From a checkpoint of a small masked spectrogram model.
Model: 2.59M parameters, arch preact_resnet, norm batchnorm, activation relu, depths [5, 5, 5].
Rows from block 10 of a small masked spectrogram model, named by matrix and row number. Rows with one number belong to one channel. Each number is 128 + 24 x the weight over its row's rms, rounded and kept within 0 to 255. All counts start at 0. Numbers have three digits each.
After each channel's rows are labels from the 100 clips, of 14976, where the channel reaches its highest value: "peak on" is the class under the peak; "top examples" is what is common among them. Only what is clearly more common there than usual is listed. The data: babble in 24 made-up languages, each with its own sounds, syllables and stress or tones, from a formant synthesiser. In brackets: how many of the 100.
# convs0: first 3x3 conv (model.blocks.10.convs.0.weight, 144x80x3x3, each kernel summed), inputs 0-39
# convs1: second 3x3 conv (model.blocks.10.convs.1.weight, 144x144x3x3, transposed, each kernel summed), outputs 0-35

convs0.72:135110115161095100103095114104121123155163160138142133141092120086148141135153082147134106126119098129137162141119071150
convs1.72:136126113144124106101188143116168113149113118129143098115103156112109157140127132124140155117094159123114115
peak on: /y/ (25)
top examples: voice: deep voice (60); /y/ (43); /i/ (34)

convs0.16:108128064129182116125128151132141108149171126101130138121087128171158112121075056111113119132152152128148134124126105122
convs1.16:119116145141106119161106067114159108123117174095148115122129130196119141125105127149105124162106135135139139
peak on: /aʊ/ (33)
top examples: voice: high voice (78); /aʊ/ (43)

convs0.9:141144090121111141162081171100073138074103146108125125130119092151151173115179111113159139112131121122117122137116124153
convs1.9:116113149127104130120160146173131137071082130106150138150095131108169153114095138105137129144123120138093130
peak on: /ts/ (40)
top examples: voice: child-like voice (51); /ts/ (50)

convs0.116:106123077151138110154155142141122101108139154134117125123139175132105142105129127111161149112085124138101129123122198125
convs1.116:077125100140176129098125089154130105139127139119112128129129136132128110153138119153113087102121178139122111
peak on: /s/ (36); /θ/ (29)
top examples: reverberation (77); /s/ (42); /θ/ (34); /e/ (32)

convs0.93:130129105141111135082106162123114123090143126121103102115129155165105097062120126134166131142176148130103144115144125121
convs1.93:106160132164147124117145127119118140096130114111138130063117145115154127135116111138114136125126138166145171
peak on: /d/ (25)
top examples: /d/ (44)

convs0.121:138104132134150119134113102123090111120105113130119132070156120117120099154123133120136125107108142062147112126112113113
convs1.121:183162151102116132173097119162133130120114122087097164107119096158126149146124084175154138157120164103108136
peak on: silence (61)
top examples: mains hum (64); rumble (32); clipping (30)

convs0.89:139126149133117118148107131119067138163133107174125120146155138113113114123158101119169127127127137121160136131133069117
convs1.89:146178106099119105103129125189147149139167144138137119147124134154143126104126157081142128155131065177138134
peak on: /i/ (28)
top examples: /i/ (60); /y/ (39); /v/ (37); /ɔɪ/ (36)

convs0.20:138100079133105121150173159125090113100130119144129137094127135120122112083121126159145150146127117130135137130155142116
convs1.20:092118103142150164122142128128086138120094129134100098044123114152117150110114132140142130147164162129108122
peak on: /i/ (29)
top examples: /i/ (36); /j/ (32)

convs0.63:134140114125099135148138122159104114131129143109135194114119121128123128096140120107140145136096130134112114123099148164
convs1.63:130120113131118097161141154115117096150108118077141151078171163103134104117130154128118114146140140144146146
peak on: /g/ (55)
top examples: /g/ (60)

convs0.113:117125051125102121160169116151123131123126118085112130147107138124094129125104057104166138147083139131098131109143083113
convs1.113:139160142152135141125119132152152086108168130098146141122114130139107144132116094128092110141074133128118128
peak on: /y/ (32)
top examples: voice: child-like voice (63); prosody: tones (57); /y/ (51)

convs0.74:151127124127119130080122144128117109107122151115106121095156132108126134139100145175159119085118116121131146142125135126
convs1.74:135161140116101121111136117087103152143133131161166137123130134128119100118133121156140156180110097134126100
peak on: /tʃ/ (33); /x/ (28)
top examples: /x/ (38)

convs0.78:121118111152136166085156139126131163154072140123125107088148113168111151106089106142157115132125081116112108113180159149
convs1.78:151122114105127109124128155164087161157159109117159106122180100146118124152122145104155120114136133108133104
peak on: /w/ (47)
top examples: prosody: tones (59); /w/ (52); /aɪ/ (30)

convs0.27:112132160111122087139125146142141118093116168155151142129110187161129115110119120126093113116124099119186154134090132105
convs1.27:110131144100128139124152168154102134179111120114114134095103090130118124143086127152105150112117084130125167
peak on: /ɔ̃/ (25)
top examples: /b/ (52); mains hum (31)

convs0.66:147105154126176128099146142137101146114133105125123175135133129090094145166134131155146134179089132109149126139126186155
convs1.66:151112110147093132135136082089118124109149122175128148166168101118204094108137168112089121125090121079134140
peak on: /ts/ (51)
top examples: /ts/ (61)

convs0.58:156119118140120131097114137133145147122113175154095126132111103125120136091115141140175144149163092141126160140112114105
convs1.58:112109110104142135137126103140154181127148141130107114135130110153129125161145154108159099119106120158146144
peak on: /j/ (25)
top examples: /j/ (37); /ʎ/ (36); /ø/ (28)

convs0.34:145170121117116135190170119139139124103104140096102098119149136134164144089084098199118135129111120137120180129096117168
convs1.34:106080131131121088178123137151136136102109138143120127153152143138135123074092116109152151127103088129166155
peak on: /p/ (70)
top examples: /p/ (78); /e/ (44); /ð/ (32)

convs0.64:141134133080130088113170124144104086094119086112127142128124117114108150117100136123172114144096135128078130121094113121
convs1.64:147103149157115156173144104125141175115092115125128120102117126127133130084194127114133136137139129122131115
peak on: /aʊ/ (32)
top examples: voice: high voice (60); clipping (32)

convs0.73:131091154133104155132106119097119101110153109122127115154055120120142124128122129129140137134105130131128143119138151140
convs1.73:146141127132098126124159148118175133128117124133140105255108154161119132129114092123143118119117124147122146
peak on: /k/ (58)
top examples: /k/ (66); /h/ (41)

convs0.142:061099113117120133130121134127075144107102196112116115133098151105092154137087113160137101105138134135128120123087168122
convs1.142:142144109116153105144107157069145127108152155118120138075097098161125128124118127151158112120156159074150109
peak on: /ts/ (31)
top examples: /ts/ (55); mains hum (38)

convs0.123:148135128143157128170153165103148096141111147142158172113119116126116173154160157118130139153148153131147111104130166150
convs1.123:171131130130128131146097129118145141129096093149151134151076124126093149137162121127118102143090115146109122
peak on: silence (65)
top examples: thin (high-pass) (50)

convs0.125:161135173154105138171163115106087138109142123112131115138147116097117177121165128152075114096109120116118075124124102148
convs1.125:121133107098140148164132139157123161147089123158093154139156111135122104194136117136168158115107133141176142
peak on: /tʃ/ (57)
top examples: reverberation (71); /tʃ/ (65)

convs0.95:115105130173136128114150101158156089137147141121152193150126119110070140119114120156090139116111107141109151115147120117
convs1.95:150141124162134126144144150078163151104175155107126134104123129131131084111137127126132101105161120126152146
peak on: /tʃ/ (33)
top examples: voice: child-like voice (60)

convs0.40:121173109140070172094137108137133111119095143137123151128171148114100142114099158144093177113132121133106125124116131127
convs1.40:114126108136145123141131130137172140112141166110114166153105126159129103137140126144127083131127131141135137
peak on: /ɔɪ/ (32)
top examples: voice: deep voice (52); /ɔɪ/ (35)

convs0.83:135137130126115118092132143110158111109136140131128130155152164160087112123111193168143161128139071117152113126155167112
convs1.83:117103104176132095103134138104138123086141156139125115120138100144096146166141115133125152140105145145134108
peak on: /ɹ/ (35)
top examples: mains hum (60); /ɹ/ (53)

convs0.14:161110102140109139125074144143056147118159114113115107096113149107150118139126126104103152117166111103156135110154111096
convs1.14:091139171101126081106147102111076144100128129143183119110130111085123123115104131081122137114092103157102089
peak on: silence (77)
top examples: mains hum (58); clipping (40)

convs0.2:126109109160137101155082089124158093095110085155109115112126117131168113145118142149102111133146172096144116044078104128
convs1.2:138170170137092131143093127095102120106140163159117154124153099143091133077099153138143115125100159169147133
peak on: /θ/ (54)
top examples: /θ/ (61); /f/ (35)

convs0.37:108106142138055160127089137138144111141143149161167110122108146123100126116157115121132127070082153127130118152106136123
convs1.37:131151096131107107160115127134114099159118148117096120136135129174136143110134135145128138129155097133111146
peak on: /y/ (36); /i/ (34)
top examples: /y/ (60); /ç/ (59); /i/ (53); /ɔɪ/ (50)

convs0.138:161132127125107108101133139135136137133146116148128105106156115134098141103127145116123122126157148097163169131115066140
convs1.138:142161159144118160128127118174132110147145105039087165124102122141150143126133114146138153137132128122159118
peak on: silence (69)
top examples: mains hum (100)

convs0.70:109101091126155108142111106126104136166118107150133117176093127165147122129132068136156119111137164124162171140152127102
convs1.70:098098115149167118150149129128117123086161112127133182137128129103122136115097159111135108127093136134143142
peak on: /u/ (27)
top examples: voice: child-like voice (73); /u/ (44)

convs0.8:135141124136120066162122120079096099071107134094132141118112135092133115105175133115168129150156132131125173107106108137
convs1.8:102135162122161153099131095174098151147134133089146127138115111116073105150108184098123097101174161157141101
peak on: /dʒ/ (31)
top examples: voice: child-like voice (70); /dʒ/ (43)

convs0.0:120113070145131099143146137117160153098102171115119102124109125120099150123176135116120136119138122130142093135134170104
convs1.0:117115122116166126115137132118154072119192128117140134124149163160133114183128111112136101108213145115127138
peak on: /z/ (25)
top examples: /z/ (45)

convs0.59:145096151100128126124183113104156123135115147113126118117129116099118146108088118109145120130123090124116164113121132135
convs1.59:159060177157103119106118152162095147148114143102085123166129147128149155149202160131151121126147123094097144
peak on: /aʊ/ (33)
top examples: voice: child-like voice (73); prosody: stress on first syllables (53); /aʊ/ (46); /oʊ/ (36)

convs0.4:093144113152155107130138140132126114138116133185171096115123179164074108094107094129160107147143112137105106117124129122
convs1.4:144161099094149144134116156097100118086116139134126148116109093138144082087157150100151159098115115128152119
peak on: /ɔɪ/ (63)
top examples: /ɔɪ/ (65); /y/ (55); /ç/ (53)

convs0.3:147148107097139122117145151164160136131136177165119130133107110122129163101109087150126166091099132125158131111135120146
convs1.3:094152145137139175130120128110117051164094134184140141128103135148137150087116154165140116144128143095138132
peak on: silence (79)
top examples: mains hum (85)

convs0.6:134125131155141188141140147115122126128144091109123151123096090138126181138103129098118181129121147124105157146146131192
convs1.6:122122089110130149108111112143121104112125076098173156150133110167110149150141146115102141116138125117092138
peak on: silence (100)
top examples: quiet level (77); thin (high-pass) (45)

convs0.124:127136155127098126149136105116169125128173120126129075143094100128183102103126101141140165117113156134128156123088164097
convs1.124:139145150123156148141148138100170124185096131158114112212153139095118139109080104147116118141084101117137156
peak on: /h/ (62); /k/ (33)
top examples: /h/ (73); prosody: stress on first syllables (58); /k/ (54)

convs0.41:121093136155083141141126109125122132118136140149151147159123111082137094097112135110076133055146138132151149124142157102
convs1.41:102131141142144124154130075128158085157134149126133159149104156164128119162124083134106113139108110136107131
peak on: /ɔ̃/ (39)
top examples: /ɔ̃/ (54); prosody: stress on first syllables (50); /x/ (41)

convs0.136:096139071161114152143162125131117096124111121124136110159115171131129151131114062117171121120142105121096139128163120147
convs1.136:138107165121162153125141091107109087127144117142129127108138155099121117136125113117130135153128126136119133
peak on: /x/ (42)
top examples: /x/ (49); /oʊ/ (33); /u/ (33)

convs0.36:118110127163097114170129160107135159127083158125113128135154148112145149080122108117093105094122109130116120127113167142
convs1.36:098125108156173140145121147137123100151142122141108159150111149131130144112094092119136111070120125120133158
peak on: /k/ (49); /t/ (44)
top examples: /k/ (53); /t/ (44)

convs0.114:120115108152184126130119176134097106133151145124113124126079082146124152119118124143110121134133179134144145140134161115
convs1.114:120106109168118126119145117126185140130143113147164077119137104137107185113162150145140110133126129136126103
peak on: silence (67)
top examples: mains hum (76)

convs0.120:151128131127084182139132172142082146131159157111146119102144128159113156130102105117093163130156118129133146130122126135
convs1.120:112143103152128141104104125162139105124147124120138091182148141137152140145177095125121125119121097102134127
peak on: /ǃ/ (27)
top examples: prosody: stress on last syllables (43); /ǃ/ (35); muffled (low-pass) (30)

convs0.75:130094140156101144110149140073117146109124085123119129152141168150110116136079087165141110119106105123085159136137146122
convs1.75:128118108110131135141119091126113120111154176126107154136126148105117148138140144188134107138128114163094131
peak on: /x/ (56); /ɣ/ (38)
top examples: /x/ (59); /ɣ/ (43)

convs0.7:134137139111086162104141103127110106115123122097108149148121155124091121114127130092179132133125116134098092098118125111
convs1.7:152118123107176140175112055140151123133162110115096130100134078139168134120141119113111154171129102115135139
peak on: /æ/ (35)
top examples: /æ/ (48); /a/ (36); /z/ (36); clipping (25)

convs0.105:100124117140099132137168118116157111076141106106133125130126157102132119144119126131086123147097115141125099117146172121
convs1.105:119117097103147122131165126115126100104115161146114146080123170138097108113125125162112092119144141121150123
peak on: /x/ (56)
top examples: /x/ (62)

convs0.46:112132121124111100128134107153117135134133147105103151067068110105117127131114097169115146136122155135093096129146157117
convs1.46:141116118134157086137131110159136143132146162131144154123164145134093095095144098119136134135125132147116176
peak on: /z/ (54); /ð/ (39)
top examples: /z/ (60); /ð/ (44); /ɪ/ (40); /e/ (32)

convs0.102:157142126135164128137058137123115128080097162137115131096114132151165135102140096158147156121174165115122168124163146125
convs1.102:111142141116160127115136110134165125092102105139161110129150145048121131103111139101145103149141129150146100
peak on: /y/ (44)
top examples: /y/ (61)

convs0.126:148096096139113122106142129115137139103122141095096151107094158103098095127110122152128112165119108144090135108123143116
convs1.126:123124107161129127142119151117142111148180149157069136114131136102154131104111141149139122148121090099157133
peak on: /v/ (32)
top examples: /v/ (40)

convs0.94:093165114111107096140097132091126118127111133119126155125121151122138088121143125080136108126143122112148149112122102134
convs1.94:069114137130144120135104117169124136152086156110134117108163093159119122139108111100110128137113105133147126
peak on: /ŋ/ (35)
top examples: /ŋ/ (39); /ɲ/ (30)

convs0.57:135165121115093150184140100117080124147162134141120129120136133159119160137099108097168183117123115130128116127136145114
convs1.57:145134125136134099120145135114167093107170110132124122091145112145154147123126174109121111129143140146135124
peak on: /ç/ (28)
top examples: /θ/ (32); /f/ (29)

convs0.132:106126125120139161103050167125099136139113117163125120122115125140134136137134127094130112106161122111144181128120096145
convs1.132:125136125111162079095135119157177122093143135156130124148123156148137152165135124135108139127158166108108147
peak on: /u/ (90)
top examples: /u/ (93); prosody: stress on last syllables (57); /oʊ/ (50); /f/ (36)